Weights of a small contrastive image-text model.
Model: 48-pixel images, encoder norm layernorm, encoder moe soft, encoder num experts 16, encoder layers 12, text encoder width 256, text encoder layers 8, text encoder activation quick_gelu.
Rows from block 7 of the image encoder of a small contrastive image-text model, named by matrix and row number. Rows with one number within an expert belong to one neuron, the router's apart. Each number is 500 + 50 x the weight over its row's rms, rounded and kept within 0 to 999. All counts start at 0. Numbers have three digits each. After the name is the row's rms in percent of the matrix's.
After each expert's rows are labels from the 100 images, of 14976, where the router gives the expert most weight on average: "strongest on" is what is common among them. Only what is clearly more common there than usual is listed. The data: seven-segment displays showing three digits.
# router: slot weights (encoder.blocks.7.mlp.router.weight, 32x384, trained with AdamW), inputs 192-255
# up: expert up (encoder.blocks.7.mlp.up, 16x192x384), inputs 192-255
# down: expert down (encoder.blocks.7.mlp.down, 16x384x192, transposed), outputs 192-255

# expert 13
router.26 117:505542435536532502482548500433429414513434598555543539429466528560510482588473555475528519446453499492534559445553450483517456511508561527490489490468449590469450543480532554467435497520472543
router.27 121:567570409579514464497535463426439444496406512543554490465479479505432486624495600418509521406436428426465547460493480520547455456459557510431534464449500534493494548451535488452490409537490509
up.0 071:474598514543492555579516577426402475469567480496513456509495501501503548479440461499522476558534643555453492457444518551438490381592502482654564504477441521448482608436521571546527537515511483
down.0 068:502599480469544584466571547529520447500448440551385495577511457542531466524589506509492467430454543524381519542514459499499509730400449488570543525520483568476501439440474575341537493492452532
up.1 115:482556538514474453437429397443525488561478465484492565535466535562557510456489583428466473545481618542339488518502530550464513391599458575564562544477456460459478481557489511493439480442578427
down.1 107:431368544480543517533432379543517517478470558450480528519506495532478387554609492507572481445533521536502510502504480506494470599552473467559522451514488401545555467442446511545535528456455479
up.2 048:499614521474449454562552635432508450550449556458529332465469503548551526567349432504530456484445597547541555477508471619459433556598463495536466502468508434424438502507483516474477548513491439
down.2 050:574690478498452531465482482493501511528519456533462508540511512515476500437498527435584499483486483449469553449484519467518508491402469544608497455591523550522541531486544472592508472511526502
up.3 128:477359500427427591571439497523495394541434556486546513471554558460480434479526567459452484491492558520492437489468553471435569546172506527453570549411580571508427558532461511451564499478480493
down.3 121:452505514456506705358574498563559479516490456484469638442517531492567584465489519495502575494550490476625497529437521453443482555393487540574525518563485490459549482543559550423494455476498463
up.4 106:471445455538464429494415575531436440483418461507583571541428546464473481513547520618549501471484558481529535561509491383581481522428453519447495509474475517505554482493464468464529494493577447
down.4 096:452670487538462592496453576515530482519501499427473420530543513490570473512614526508560503528424499503642448528464443550467524439426437502531522536460501476505552518442569500539510493479462525
strongest on: the digit 3; first digit: 3

# expert 12
router.24 099:485508547581484416520452547556493460450494502458440567455496428435419480482544435502513507488477534393468452475457518567420527548543468485533485519386531409424492516422561477584475434473483439
router.25 097:472482480500449605476444479560474396405520538519472532446461388392457436491607462553528606481487498434508507452480539558450504447563423426436506461414576442462482576435502464524470426472420423
up.0 106:400481449493478444539482551571530505532584492433506411569557436476476473498585533514516490470430481462485518460466486482504529599444419554428517588549568445450482535529508468428490512507464506
down.0 111:523576523490468431573444464394435462485512460495551401562523442465511522479464539399504469485583534563468488388466507524509462552491497521508426545496483663523522476512477483434491433484465486
up.1 092:521482539498487525445522555577545472534470568497445590433488533506500435524443452487556535494485447450568514472506462597489473516520541463524511520479442551507482470506509467416486510600488437
down.1 090:505448485533479553387470487529497542501522452456537457457457506521549565546262540555446478544526502433555528481491441515486496568584453534538547518534426520429499512534546481563574496349540552
up.2 090:546574499568580412465506496542473544537483499488528456403588507501472443551531553547473477574492437522539482491487427558522590471442490477468467465481436478471501453478528587493605499441538539
down.2 091:489366455425507510472463478562516442540488393464488547551500511553522500437535461450493503425415496491508492552515403375498493605497469530476504454512561530575485437520484435444481552515475526
up.3 102:579682533520584487399437469583595516414467426462443534533491539503369455442472525548449633572467449541412423562493456506480529516543469462569485437447553532479526461533498523486609536522422469
down.3 108:533472515487451541494515511511391494492498557418458494490482492513420582656464503582465425500485409501502469410479540460611409513432526510421589487513396523502487444431472479470559473421483556
up.4 112:437521497515474374499503488509466481453506427439445457476526454500502425493436450474491476543494590455522458553498558534431524579550577495459521481536458485509484460472427541446598465471540595
down.4 110:546501573504508385382550497602438549472476505537526551507481517384576543520401521463535491580527536568479549550506562545533467489475467542384408500505517413528606585580515478534533501534539509
strongest on: the digit 6; the digit 8; second digit: 6; first digit: 8

# expert 3
router.6 102:540519550533539464439456471551538507464498489479474494500548554517503490595496443529511467518520458570659532531562481492472543457519505438548550564444523463549524535578497567471541527507541516
router.7 100:491457481513523451448569559518462454533461559541580476486535552545483544519424466441527498468487481591558492559511555454562527501555544477557506501471551502457576553516560642490481548508558566
up.0 063:437568565554411518543514552380441495481496454610539476521485445473483537540503410440514556461555531470475541548557547517447507582457559548496494488517508477443501470461549475406526526434531479
down.0 064:479482468524556458556440527519459499511534571450517517480407518534555508480503381434529490503530450505356435480448418572543509405418463525491453485442488510445469406438402574399503552505466482
up.1 081:553535480523491454438524523499545549525531495457454444591561496580512572485519583499501438422503499559402487485549511504508509566349494500362424537440576505618542509439497541498525536541475425
down.1 088:483519475523510539591492429490547480419493501540456505456446593470599530472522473529522475502570549485492444526490551418511435406426466518517428463379532515563515453538527520518453526499493468
up.2 091:521562473454510516506468585450581545521459537459490535453530467434541458451466569543437501504585552460397413497524536415516463582544507492454498421514483487502479497536588472514537497472570496
down.2 093:529561498479541397510577416541453448552476547480468377504455501515533532501510457486503500522501505483432459535539594662490541565546521551568492471542504417519571454495451552558453536487454480
up.3 084:523461451494516489485510513578439554499466459584489647501486511511546478516477418594474516503468477396440564588430510393537481534474541594457535449506595490480524527506524561560482534518503425
down.3 083:518572518563519478428459383569498548515593480570465444421482550460431481519567467554421542571533434535410487455559586560577574555332455522513417506474486473602497497515438590532505570417477520
up.4 113:522536512588442458574533504459592551483479519439573496504492547487536487456451521548514502524571561451437475584436510536439486567642458540412491573482534498512469420468458482504505499463467479
down.4 105:570453423520501567571481535468461524542500492461555481505523475551575542458503315525543525507488459535588483530475551490510527481610486527555497581580444480563540477467418565584472477493489515
strongest on: the digit 2; third digit: 2; second digit: 5; second digit: 1

# expert 2
router.4 108:493579512577443491549485554556515477421519466485463555466484393455406470487504436501516484491508450411445447507435538563436548556391493457570471477413462469427443523498573459529514434484487427
router.5 101:517561526518411548498550526446459403437514502468488592469491399479443457478485483469520522472470527487535484507465521582463504572441629508494507470452494459448459514501673481594421457527515476
up.0 094:474429548563474500577558473510455545510523490440581521534505510506375502545482560535485505568493594488499511516526496609526528467608481513468510516459482591474485485469431403469523525460529478
down.0 092:542603455495498585515512410508449426498439487549543416468540492513471562491426484508502521535426469518473509590436499538496499554500512504519421469546565508514512526509544518588549443493450487
up.1 075:445461440614559432560509560436460444474541528449526487545501467546516513535440566494454499468529474550526484497464547550578480506555460513513510546457430440483452605568548489481445478537494511
down.1 071:501477456492518669543556558581417504553511568559498487485482447505551465522479486447520547533459393443616491486538471546507550529491593508527619505544484394445518492489483524456534479516548506
up.2 073:389504466462544374492512540493517456496503459514432493538516459480496499522524412554477482475489489505454468589550484455525413524512377475455527549459482446531472559438511482464403559520555494
down.2 077:532522519517496516497543418481451589533569498513528422508410499493586489494522468488502484575556487525441527477470530566422516565413464518594530456494489496506513483526553628614533476447556497
up.3 060:530535421466449472516486526496457561492500510587586537480513530461551602555399523463479455489462533540439502536597391465553479467540489524577477525516491572546523509547455615555435447518454529
down.3 056:449516443480516559455487423443532541526497538493486487489514496463454483487486576518538477537526532443650500413392454539523491432555604470534490558543526512488526513496552447441454443500516538
up.4 119:548610494494507535462507597532515562521462447473499587550530470580588487508453553484524486561483518551671507441535519427514517447504473459492540573454466626504513515521446488666555513531461486
down.4 134:522516518544552457544556459448507533489431536471521487561471528448511497488587457483490573454577498462552497581480456527483617501418563434480484491468505466396454525555513401515475458515567439
strongest on: the digit 2; second digit: 2; second digit: 0; first digit: 4

# expert 0
router.0 092:528529592535484507495532534525489566458480574502528583429541505427514535517559412522523493463494562474445534523535473584474519533559406478515438484409508423530382519428520431579507502479474456
router.1 091:461530503495419656309503498528440497536393491487455554472406394455499544479615490489520555532556569506485497498477510517435508382465480448527518560427482444489434487425493441592464514495495475
up.0 084:370462492614473453602562458565480583444530499504461409554528482472446588482594515514418567459570407491532525535486489551486581473432535526546508557468515504463500454530489435535459569466469490
down.0 091:612611532510510556644497533511361505534534435526507505494482549462507492456528366486436502486467434467515446503524531455502485591555636570602436529492508577444452501462550554562513562461554559
up.1 072:450453529458544487494517559443430511479460525594514535508471429376560507561565471487458452547528445495482469470515474428536436485475438504482467513467502451543491498583385549447489507478461474
down.1 071:565523552565521458433470494461435413521486541492532504588588562397479383470404430421455518454515617480504472536459488424544454460451458583403552489467505497503473567509534516551504487444548534
up.2 089:521564510513543424560512584478536469491514476524448599533471481494519439488344515434494564545544412551504450514524501466473479467588525435472456579472512534544467465436480542558484432485401471
down.2 091:487425448528529548406450497527513498485556503470525477472449536453517518548469448493536547442540565497502467485419479525432526440503395557437514538527421469527456491515496485525492439506452576
up.3 063:511352472544491517542479506487585594398551520473471570572473491506511460443533466465527500532464351542567492471533515366505419519422503503443464489510523596509536515508502542536536526548535407
down.3 056:508558476530498569496487554474470460437533547534493378512441612487411459550381544514516554493585593531435551568504482542464482495429481527488593493573530519485547478453429458545429495437420554
up.4 098:497480533481506527438543432479547521446530556507552455500504551536381540425459486512514477503500566482437585414543455547634546484393540602484495547483559562537496429428540553492523480443431547
down.4 107:525483522406469563527514394522674492546472519454542446489492428392511492497512462502542485450462618514568518415520513423519484463562416434442545459463472513501514513497515536463657534487527482
strongest on: the digit 2; first digit: 2; the digit 6; third digit: 2

# expert 9
router.18 096:440541457582450512450470462498498388479539549473464583455588394428534424517536576481553578460361474555546485457518493533390465508540462517536492430470547497408433592441694453496427479504485483
router.19 107:451518541466465589473559459546526460436554502487428567484519413452376353488541509561543486477498489531510514467523514539421491462557441484636565478398550495440523561470576439562382436540496529
up.0 113:520576532594575438590466447476553518578518522532540451520505590539544486519521591559479543482484619465509506504465450464472510487522549480440511505446450487524520466419556456620553479506515535
down.0 113:608450497445582689669492536469558457542507491598546480483523509457524443499532410466436468482447469531481608469437449566461481390494484537481475489554467516455421429473569561584588543435511526
up.1 121:571533461478511618583530434439525532546493422504489543602535460472479540489602539479443484559479587509496555586515463529536497473421532446516421551490558643482533553494462520437507500471476540
down.1 121:514498451485438505391457499526470499505479522582539519556540525539525565431382480480507482498532468512449545524545467475405544566553502468464504517573583445461534535567494529597523525499465494
up.2 081:465356397440404443438555571505567500549534537503574459523531535511450497449445520539503517533550499451455475479547541443461443496463386459555521529577462559535454452491530574470524447511535511
down.2 079:519577420420524445440446498485503530474446526534529451488528557511561468524416450438470483491528547564593506599532482565607505480469488545359480484532500568433422493557530492477511516487437543
up.3 086:504562419554536529464491404486453548541493535506450470605587528397515554409523536468536528529531430476557441531507469608443573559531510529537477465561460501463535466409486607420530589531526554
down.3 093:494467532539458413411545534561488513474475497466522497547586479494611541398580461545468565495501616500464536527527457486431468446495548543376429549442465483520497556463371502657430465496524507
up.4 114:497551410486371439517467467525421457477501532472511636506521487565396457460563497487534468493457627583559469501465506416492473484496488451443564549511544528470637463488513495462540524552459411
down.4 112:516478402532573455533512565616450549424497470554487594529472523442458576475326468521466582536409495528454446404478565483520413518540494477621465473479422506601504465523500507464523509402518547
strongest on: the digit 8; first digit: 8; second digit: 8; second digit: 9

# expert 14
router.28 098:546482534459462493437548602584475496459475553523445552515476419452535531473547455539534536519433607413443504541473453497488513457567498443505520497444467481447455451444528517513545428446492436
router.29 106:600494532482407557398486517512466496390446562486464558508535460459500471388543435502543546459530580441474463500450484562483488529563454484486500492423533546463464517471533476547481375511469493
up.0 089:557384514573535553505450461544439527466505442492454469454503465513434491487573452509541557524533464509476512532478506487443423567473537482639541540494494551559492463511525472492472545571556499
down.0 090:534481511476468343538520471380442460509471511550496450508537485532455502493502542487594512508528496500583638542462491424528539434468554524441507521491416481462538409456516545572449551566499509
up.1 076:570452523438456562521554518504595456542479564456471472475505496547453533552458574511484453506484393499526513458479591420478490540458547532447474637539557479517534511543452532494524510526475463
down.1 071:413542449510533475484469496446474462495482518426465482528436416429558532511532484543521493595518414440501519390510478552505447580562522537381468505522556536543519515542531501413471489433404514
up.2 021:448442554467488546475486557505481571580512511471476511511496490589491502528353508437483528488579468557526541427596533404575533533522434491565546488644560561524545534527501494490360549527519445
down.2 042:442530547524454293291523520485478514494554524501395488536518463507456457495422390502537463515572500527502543533426500459467511432464540541519576437504468544471508465482524491532514489480505456
up.3 117:502549510503497575539613531421522464477403453515473444497569443590528558444523349488517533553484545489594495518466488539517422587393479580497455544538441563508562474506544564453452464511426438
down.3 115:458473554495390620469565546421486508507509487525529536495446581465467480466515504462525454527536516464448549548570453371510528639491523514491460477481591564510546467511537526464491412473510509
up.4 088:453540466559445434531365410592552489510503478373558478477541543539505488542427460474508483459487471522439477557480455411499455509534559466420527460555520450508420539526410506559439601534497442
down.4 086:425592484544528508473577584520479515501490476482546467498581431507511519514529494471548504488494473458388496596497444436575487498514575558512439440506485554572555420473483548493575513502503511
strongest on: the digit 9; second digit: 9; third digit: 2; first digit: 5

# expert 15
router.30 096:454375473461486453497422509500532581528537515433465502443483521496436437486538613418453463516511398509324474559551493485586491532480385504587551514454524528503482448471493475552500490462461594
router.31 085:534536470579434418394471507470461451429406546516476547452467489424438565462535502502541434511535580487411565392465426537490487627499452518530520452403493472469427536420510496560434441560502460
up.0 094:428442566406403384573517428465543518540489430506447488474472514495395499519479547487463499417517556484463569599532519445534459696472475557532493541610389532528583561540475520494515538517556425
down.0 098:464503382569490312519467499467487473476477470525565490518511561464491502523667533472512520515368505528569465533476429538389496334449542471553577556526567539527497460487452470571470452508476516
up.1 075:575369519515419531447487442452422498548570490511524483418476519529518562452519549611522462478418465479540538504580521490550480539484511511557530514534453562493476541461466563497565489496539519
down.1 084:496707564449469499496518484521606549454514456491508469454525475562414466505487403509472502568540554571463531456448496486478526500458443458377540488456506398536528501515480499534400564554519476
up.2 095:521536495507523493467551431488451554486438523534532516559439539402502509473467522506512497567454585568563454535551564504458588417414494415543506505409462531473439472514407524522451543469520471
down.2 102:567520538481551485428561584545493573490532570386463497508482443559460434471452511509509528432576543558501504519557546514418449496689496448519467439471491512470513433537495623634519541516526464
up.3 154:556608549477503397327541456538472514473522498515508542530470505524545474532453500568543523523483490439479478595408548483501533592512511487561488551490521447454470525501526453503522449439525482
down.3 137:536507505578420452654551472580550464439595531558485551540574441497481568536509459526511505433452554451549521543435459509480531472519537475439484520470539424486541516471559516508448502502447490
up.4 086:563583479509439508619493489487484569571530516471432588528480536536569461497464495510480527475426495459557434524431577592588546579515538466523490500496506512485472518505533483520493510467479550
down.4 091:488526499529533597376490500546444593444469431531440485401439496472497552549483476525463473519475567468558479512479512496562422446484457442497469499510504524515529481510565540474548502508528460
strongest on: the digit 5; second digit: 5; the digit 7; third digit: 7

# expert 7
router.14 100:449561583552445538447497483473469426426495538485465555489508457434507497530493615457509487449546415428520477394476457529451450501665503461566556446537573497378451506488580432514587432444420489
router.15 101:460530486528496499473536491505456420513474622502492557510478515398490438587508599476525475451467572465516483460452428579453460436639446521455532432478543538455474537482635467551468482493466451
up.0 017:559564523538521499582515505493410565532473577474498469506565573464440549531486385438487511478543526430352515465513474331480477535415551521494417508497448517518565541478469540570378542515410514
down.0 028:563697353485459376499556579522520467463503461497466544599508529509527491475497477481501467464457451486434470496496481496561519383315532534469502496526440564512496473461490442439565485453445538
up.1 058:570509600552507579568517433499509480497534511486511489471459495458485530577531498494504542437512544488477516452527458336531512486402555483357540508527519529534497450590535497398451497493486485
down.1 063:511580463486419390657483495582528463560550478470531455461555472505539387548474492474440500491584572525540492564557548482533510476472581423505466530572465498395495474507541509399524484496479492
up.2 113:502492507527533482497489524489443495515511557487506519522531379491556493515481434453530454519426441445540498467554519388504488506659490592420463582523578528543520461524514434352539466420505558
down.2 126:494514500395433324460466570487498444443544516513520495543510494507491464530567599524501527412516515534475516513465544506534485477562524487419462462553430483495506488510467481359534471435467522
up.3 127:526457434522452519411465565468517530517522436495438582496465538535548486551424497543421438479524561469466472532529597503558399688476527510644502523554489482488452529446520538606577472507441487
down.3 129:359350574510585454390506526507511528513517513489582535473589484443558534464525566448421480534514473578534627470480455459473503550456478528411500537502496522476406455450551522561534536457435536
up.4 104:476479433538544572437473513584516476448556516422529588484515472471604487505552506580458492446477570483483519574484444465476430634397502429493492486527537413533610544473510444455544552503418420
down.4 077:400535424522449493456467438536580438453524489490518455505558432464563540531482533526497461441446469455417565559467492476572521363514527502548471415509357558436503571560475478401502451495438464
strongest on: the digit 0; first digit: 0; second digit: 0

# expert 6
router.12 100:474625533505403525506586518564477449393479490494517544442455556413460446501530486490460493448512448470603517475545444612457477479482417486582482486441521475470437562466524525511483436490433521
router.13 098:443528545480424550497582575577464474464501500577483564419504468430440508448514464537478553432492560475528547528544453583515479440432468485542445479421507549471494542476534522501423428476448496
up.0 058:542480538463420439478464445466510485554534511499447528548520428430530476513500515434536560478445518493404459481572531518553502475517529485540478474562465416630540540407452546582521535540366475
down.0 061:542472525535523445468533481499462389545522528469522526452563473453532546552492468557537531481602586390551518466418550528427484406453401463476529533517406506479527443522564570600493538496455482
up.1 101:456556531450467456594505470472483548545504485568454502539575417558527588476375391519493500422431424461413509472489493475537532422418511561554545551550511453463492537487509468377533503464516525
down.1 096:469424539448512580458488534515564485476471468586538479412610514440546439438474533504461421494517527451504520557532462526544498511506534460684542506516491510516470515558515564364474490511497525
up.2 124:489426451497498503440461482566470472548462521416485540452456549482539522461551560521480574516419376550511510434472501575527495496418495507530464532518548574514486502479453595418526555514504478
down.2 121:485597548531588454395531582606512545471458508447454576443498505583519524505588529543480526505506586499495396476578527510470475601516462508429532549500469452478603572472422492587412499445589491
up.3 103:527406557488544545479492532509495555488547544541481571506509470445529600450562459576434431482481481518546520540604524453438492494542375493455482478494458528491438509539426486492542485455488515
down.3 099:475511525554529451606434454523451520471438565550538540514468516455527537505528543473566557495551524531471468528483526378497518525620461480535465521492513488484545467437500530415441474522489533
up.4 058:465568441574426457504486619415505554401413527546512472585478537539501527572501498483520484471522526532423496413485535507504497564497500523555472503510467480504460457623537526513610534464564509
down.4 053:554499574480525462514540450583480505467486471387485476525534449490500547549516476461432441510464461479571522561562356546533540496485446475459467529457486483523539524436490511441540517526494514
strongest on: the digit 3; second digit: 3; second digit: 7; third digit: 3

# expert 11
router.22 102:504589504514554437434422534496568427522435587441542537566509465540551487528467532430518538365436490452602464454528435394517409590501534455550561477516453545433512504435527572546431473480559500
router.23 115:530502445536489469460594547394459364517431548567517492496476430566543477568401554432532553429390553458545509442480475522537500511469579505461469456494469572485472497522545551474453419548544511
up.0 140:475414484483510510488574498479507529537449497450526424460531498543544492523439546425436534457480419557461489484505502449503506566415503449533535541497462444535572510477430517569459494495466582
down.0 150:503332463484448463465491539489537461418490526449474519501498446514479561512491380504626541394519574539345522469447473625469570492474521507533496468469503421469473482461510438393428478524456528
up.1 125:460526519481556603584458518499507469500539476476510445532506428507562513414473640468474506472510524515519506507493484415515539512494443490458491560507418567423520534544514503521436523487568475
down.1 127:520504466474505561590492408523474470591449525450514568495528534428508550516574519578502447480449633458404572443511454483467474513517502544549556463442598538468442478502500537485492499401504461
up.2 113:500451500468455517537538469494565502547512465463471462489490481478467493476408617495442494492496610528537543434533525550494474514690551524468478479450509480522457426513482529478509558570517489
down.2 119:552723511440474503433533583487477512505533488501479498525496495443459504502540453520505481545621778463485556432508528515522497441427516457518475508480546517449486425465436500509482510471503465
up.3 140:468360484403440568469466509466555498559546551444472464473482508491466553548534434539444490472510504506583500425540497591525511543424500552586476485518515497468535484513476583522482484495534486
down.3 153:533622499493508499582527516545499500424484531470419503578501477487369432422603545465475442519501560448440578499453473479479577501543505591540469488529454504465534544475543394469577599446547481
up.4 129:452459443446472497287521510564525569469464509535498516506498432478592479506445456533547522505549617493467516510550482758474578475488465463418554482482494511514544412511535540440486500452559516
down.4 133:447374509421556522460458440481563436492553480523504435414464472443547484494471526528478415565585260516544523447525544573487454484451542411583447522468519488485542451534505553470535555488503548
strongest on: the digit 7; first digit: 7; second digit: 7

# expert 5
router.10 088:437455476493478479723487451595438457477515563527467594530565440454494493537641520498413429504488503433495466486468536497441443578402430493511567506449465425475456561482516463471525446529505451
router.11 093:467504470551393414687547467589507480493534545467450621546471490410520485403571493508434498445457448483524402565477519482478463477410456426522526527410550458519421513534499467470483429434579533
up.0 116:494340501430498516610459505457530478581500420491518415524467535465478438464444508549436486463520552486542463458474482587484428644448419513437591478525531535554429561460451558575480458510392532
down.0 113:521559438518490408459487400524461426546491503473394529534469509530510591543538516505502510550460593557608602478504495504511579723463552483567594502474511529472554529541482570412509506495489547
up.1 132:553407401504544521491448434543486571442587577566455602468516451561544486450533446516447483537493457480452610515619509539532485516497529526440554450463486476484535507500381415472490526465505510
down.1 128:470500436525522573589492511538514425524500546536439524633476562488493547477400490482500527486461488513553414568500509458449498352598460479437493454453580460526425574441517451677470500558507544
up.2 049:515472512417605487429492557463577408517444492596474468469573484486535483442502456461579523452532411513586567511487410520556516505509498461491500382585542524508518562525456543580495503471477558
down.2 054:526577548542449269418420545541482447487480503499517437475444528509506451525454397467474471531527469504534551519519463414568584514355498547474471567547530466453528485464503478631456527522494531
up.3 108:514475597474506550564517516566473494496491466506523541493501523563500474511465479542383442428524478541687464547468458576524433408558547401553498513495498566567528458515457527575516474542509518
down.3 114:542528556543435419516472576504570572445494527585397404511516544474534479571432531460575469569452532513506543589476540568453615500361499486473515529540487540458440470557522432474499537482570507
up.4 127:386480485510528572489447461447522468521485475505475597471440527517523538441516438491505460544462605513465534541499416464515471458485496508464438543508532560516512500476521521414471502477468485
down.4 127:502537471448496679503443496476499435507537559502505598471463555422538460497550513457596534537535434518505552439420481473578481475477549425587517477509508474610538419505451408441453478499429581
strongest on: the digit 4; second digit: 4; the digit 9; third digit: 4

# expert 8
router.16 095:490519564510467488504562465556534401542503535481491576427536428460461540457458619513492534517506403443612501469490503561440415463412509448569525507488581448419495481416561469523508494507452525
router.17 107:448508527504425517504569509490543432509466558407464594471510468424489490501460501491533590479519448510603485479514468571516470440506512424515459479466518407430494509445544470549538429473457471
up.0 114:498533556480531450522478497447523540481524536421530472518546420498489518532532448478470459502383435528428473530516497554563567399577509506460510477485518497458534462531446448469499462520521500
down.0 107:427508480469496439605525524478500421582466509474520513459569472393409483517503611476479506502547468462397553515489530604490540470446517515454634519458465509553542513513582465460513510540469536
up.1 113:495593485469512627599468527618496610475498541415473464522433497561534544541484502566467530522478417433431512535493414604464545431502534490525497532553436507494522516489507453502532483500538532
down.1 106:551597554566510501715463460473490516462448571486468542501508550529513434467649546482494494446487485551506518556557498607488486474550515489543551520437549523564580575481488529657412513457548527
up.2 068:419479602453475563509532534391492556466488541435485473429450515491471514470442466571508463478549527508495431495436602536428526477512449485486501543510516526432527514493508544431569502474465466
down.2 072:554468411470527449406479439489494493510490478455416450475455582539546526492570549520489498482491446484496479440508530468503519628392472436495545520502517510465526486511517487416490548409498532
up.3 093:501483531436470420452584472493566488474541515456527512457454574539435492570492472527477524511480493489519478545540478480482525507486442541534560481500454537492563512479559458608518582491425465
down.3 091:533627433446463389540423680497529483570511537545439550423497568577422469492570483493541531509419431486343574404497449491595447484435496449306535588485497538457478470475479472502416536560511477
up.4 097:484486516482530530508461598509546476466485455580529518462539502579543547469505507503501468555547416489515474485519525490531502490547464511420445537508497545526500501517456526597550569528480506
down.4 101:510542497510488444485473440536481532478530435494484489592523661483532520451481384496464486434505540444544484445512490465491529484335573497516450472509483523527562484491492472615489502493427556
strongest on: the digit 1; second digit: 1; third digit: 7; first digit: 3

# expert 1
router.2 089:472507466569488447515507512455453456436500458481526635451517458567554534604461420541559517442420385509562530540523542540501536525511561458527488518582482486448534573499603538420491402506538465
router.3 093:500444593499497431465458524578527540511531465458482492505480507505472454542503447498506492483542484556577515527483536464465497501484427537399480595446569463569518509455529498604516524464547484
up.0 115:490492475608507445484554445502496446417488522543545531457484510464464500440456535492484564545448538491515502472517514414495600496489575431560512444420487535491465540369487522529476543545566506
down.0 118:442511522474493598446455440549480490475494521497511637465488443528553409417385491534505431523531500569458514509501489475582503493330535480591486502550504575496525507445484476482479479551530498
up.1 127:529450550498571463591485498476477576530435503517507606462529449474574460481515490512440486460595504489569475508466431546463505457550598390561537504485496583504510544513520558484543411469531430
down.1 133:432322517568476517495507524548502406427531487514454560543465578515534474525390479570567459587549467535396520536513579590523559601458414550499518423540552590509471484436513497528487414550486533
up.2 107:560565453451536440556505551490485429499498548454552516485504499434520493589459511480490538521548489424454554498491579500559511413370452513517500459520519576429493460503447531571414462472519535
down.2 099:476486455462474600497531506516438553430568457441444572519523520479510488555478526510492507554537499534535623479452525574486546447483554406480499427393465576582499539540494534648462593576520514
up.3 061:485500520430439475670497474421532462467581580445542571377481554479561551472471573437357605442497482432450553510480558542527482317496518513553545500475536560539570510491628436513393502488601500
down.3 069:498445486459444603502579524480535517570547542469443378468497487512513543391417479504510496526501585479502544418605425517498486415598450519476447490471480483541481503524502534469495506455473452
up.4 142:493478613520513416450562406456496450504568486456492457469522538467546431493486524465510523544479482434559553578489476419486477601559449516633506583506483498490478469415532478289464473440473573
down.4 135:537558527454484608590506536495470455525448545478456577526538449506558496491486540416471446481492386564621487466511567598533474585564524528416524551498508530485484502493567513377541525488563469
strongest on: the digit 8; third digit: 8; second digit: 3; first digit: 5

# expert 10
router.20 091:434539466526524450429494494526528455459482502512494604517530438429507498460571488583473483410409516501543477434477466462454445708593466420551480469498483468474460581537469547469457439506501491
router.21 091:501493574512514483374483524584579431455527517496405545560584433474459498522533546524525505492421519507557527449501460504508488571551442416527480509397484537441466520471465558421435463463566495
up.0 086:485539460570487582560461470452559475538481540486455542501538458490468504433469646565470427489516564485581563515482456486470482508446416444447528483579458537445584549516484534451544513552472549
down.0 090:450581588583503436394512503475465466511439516570481525520490546534434478495517413576530539445558625490568490508547453490448680514548464464433490459558572520469508485579503422552408472529493462
up.1 103:501557524474463418463544381553579446463464492447527424516495432480460507571523517576563503491580476513555459523480517659539474574548480441529519516502615504555504502502519465596582509473553496
down.1 102:511507522516495526584472520461497485489520526488468532489471523494503486566537514533459411364427499468528429492522516424451405577554487505639475517480497480533503526511518519386466488468518490
up.2 114:507539430520549613408490539478507487523444472484553546401590539550459468558434337459598471493547551527636510410507441438470515634493501477469530482495513505591504507448483535535536460504543477
down.2 115:439539471456526392562464546434476413488484551522429442586472458479566503499591510551474524484407351473536559504564521476556550540445423468500460452458588510449471490543448488591475493433495500
up.3 105:536529535509513508489532580531559484540585545411528505506640543437513491452505594516465554472491581497523660463497501548559513489530489584487497480531456515528479464412564498539438455427509492
down.3 110:497424486502477365422507508580425523511568521489539546419506481557558489539427419547490488473590552585500466572524570612485552559557601525516526495504546471571481465553545471542504560499525547
up.4 097:574564480429493400456622470577559501495507433519520542493488466552450484464503508536548526556532440494502492530431526470543476429541498472503477433433398452478501519608458461529517464577493465
down.4 096:480463483612510413455475447477408572439429521586507570512566528477500453502500498467462478515554562465604528598528474566474515469435482531392529555493442450508461445454496533514525483491513521
strongest on: the digit 1; first digit: 1; second digit: 1; third digit: 1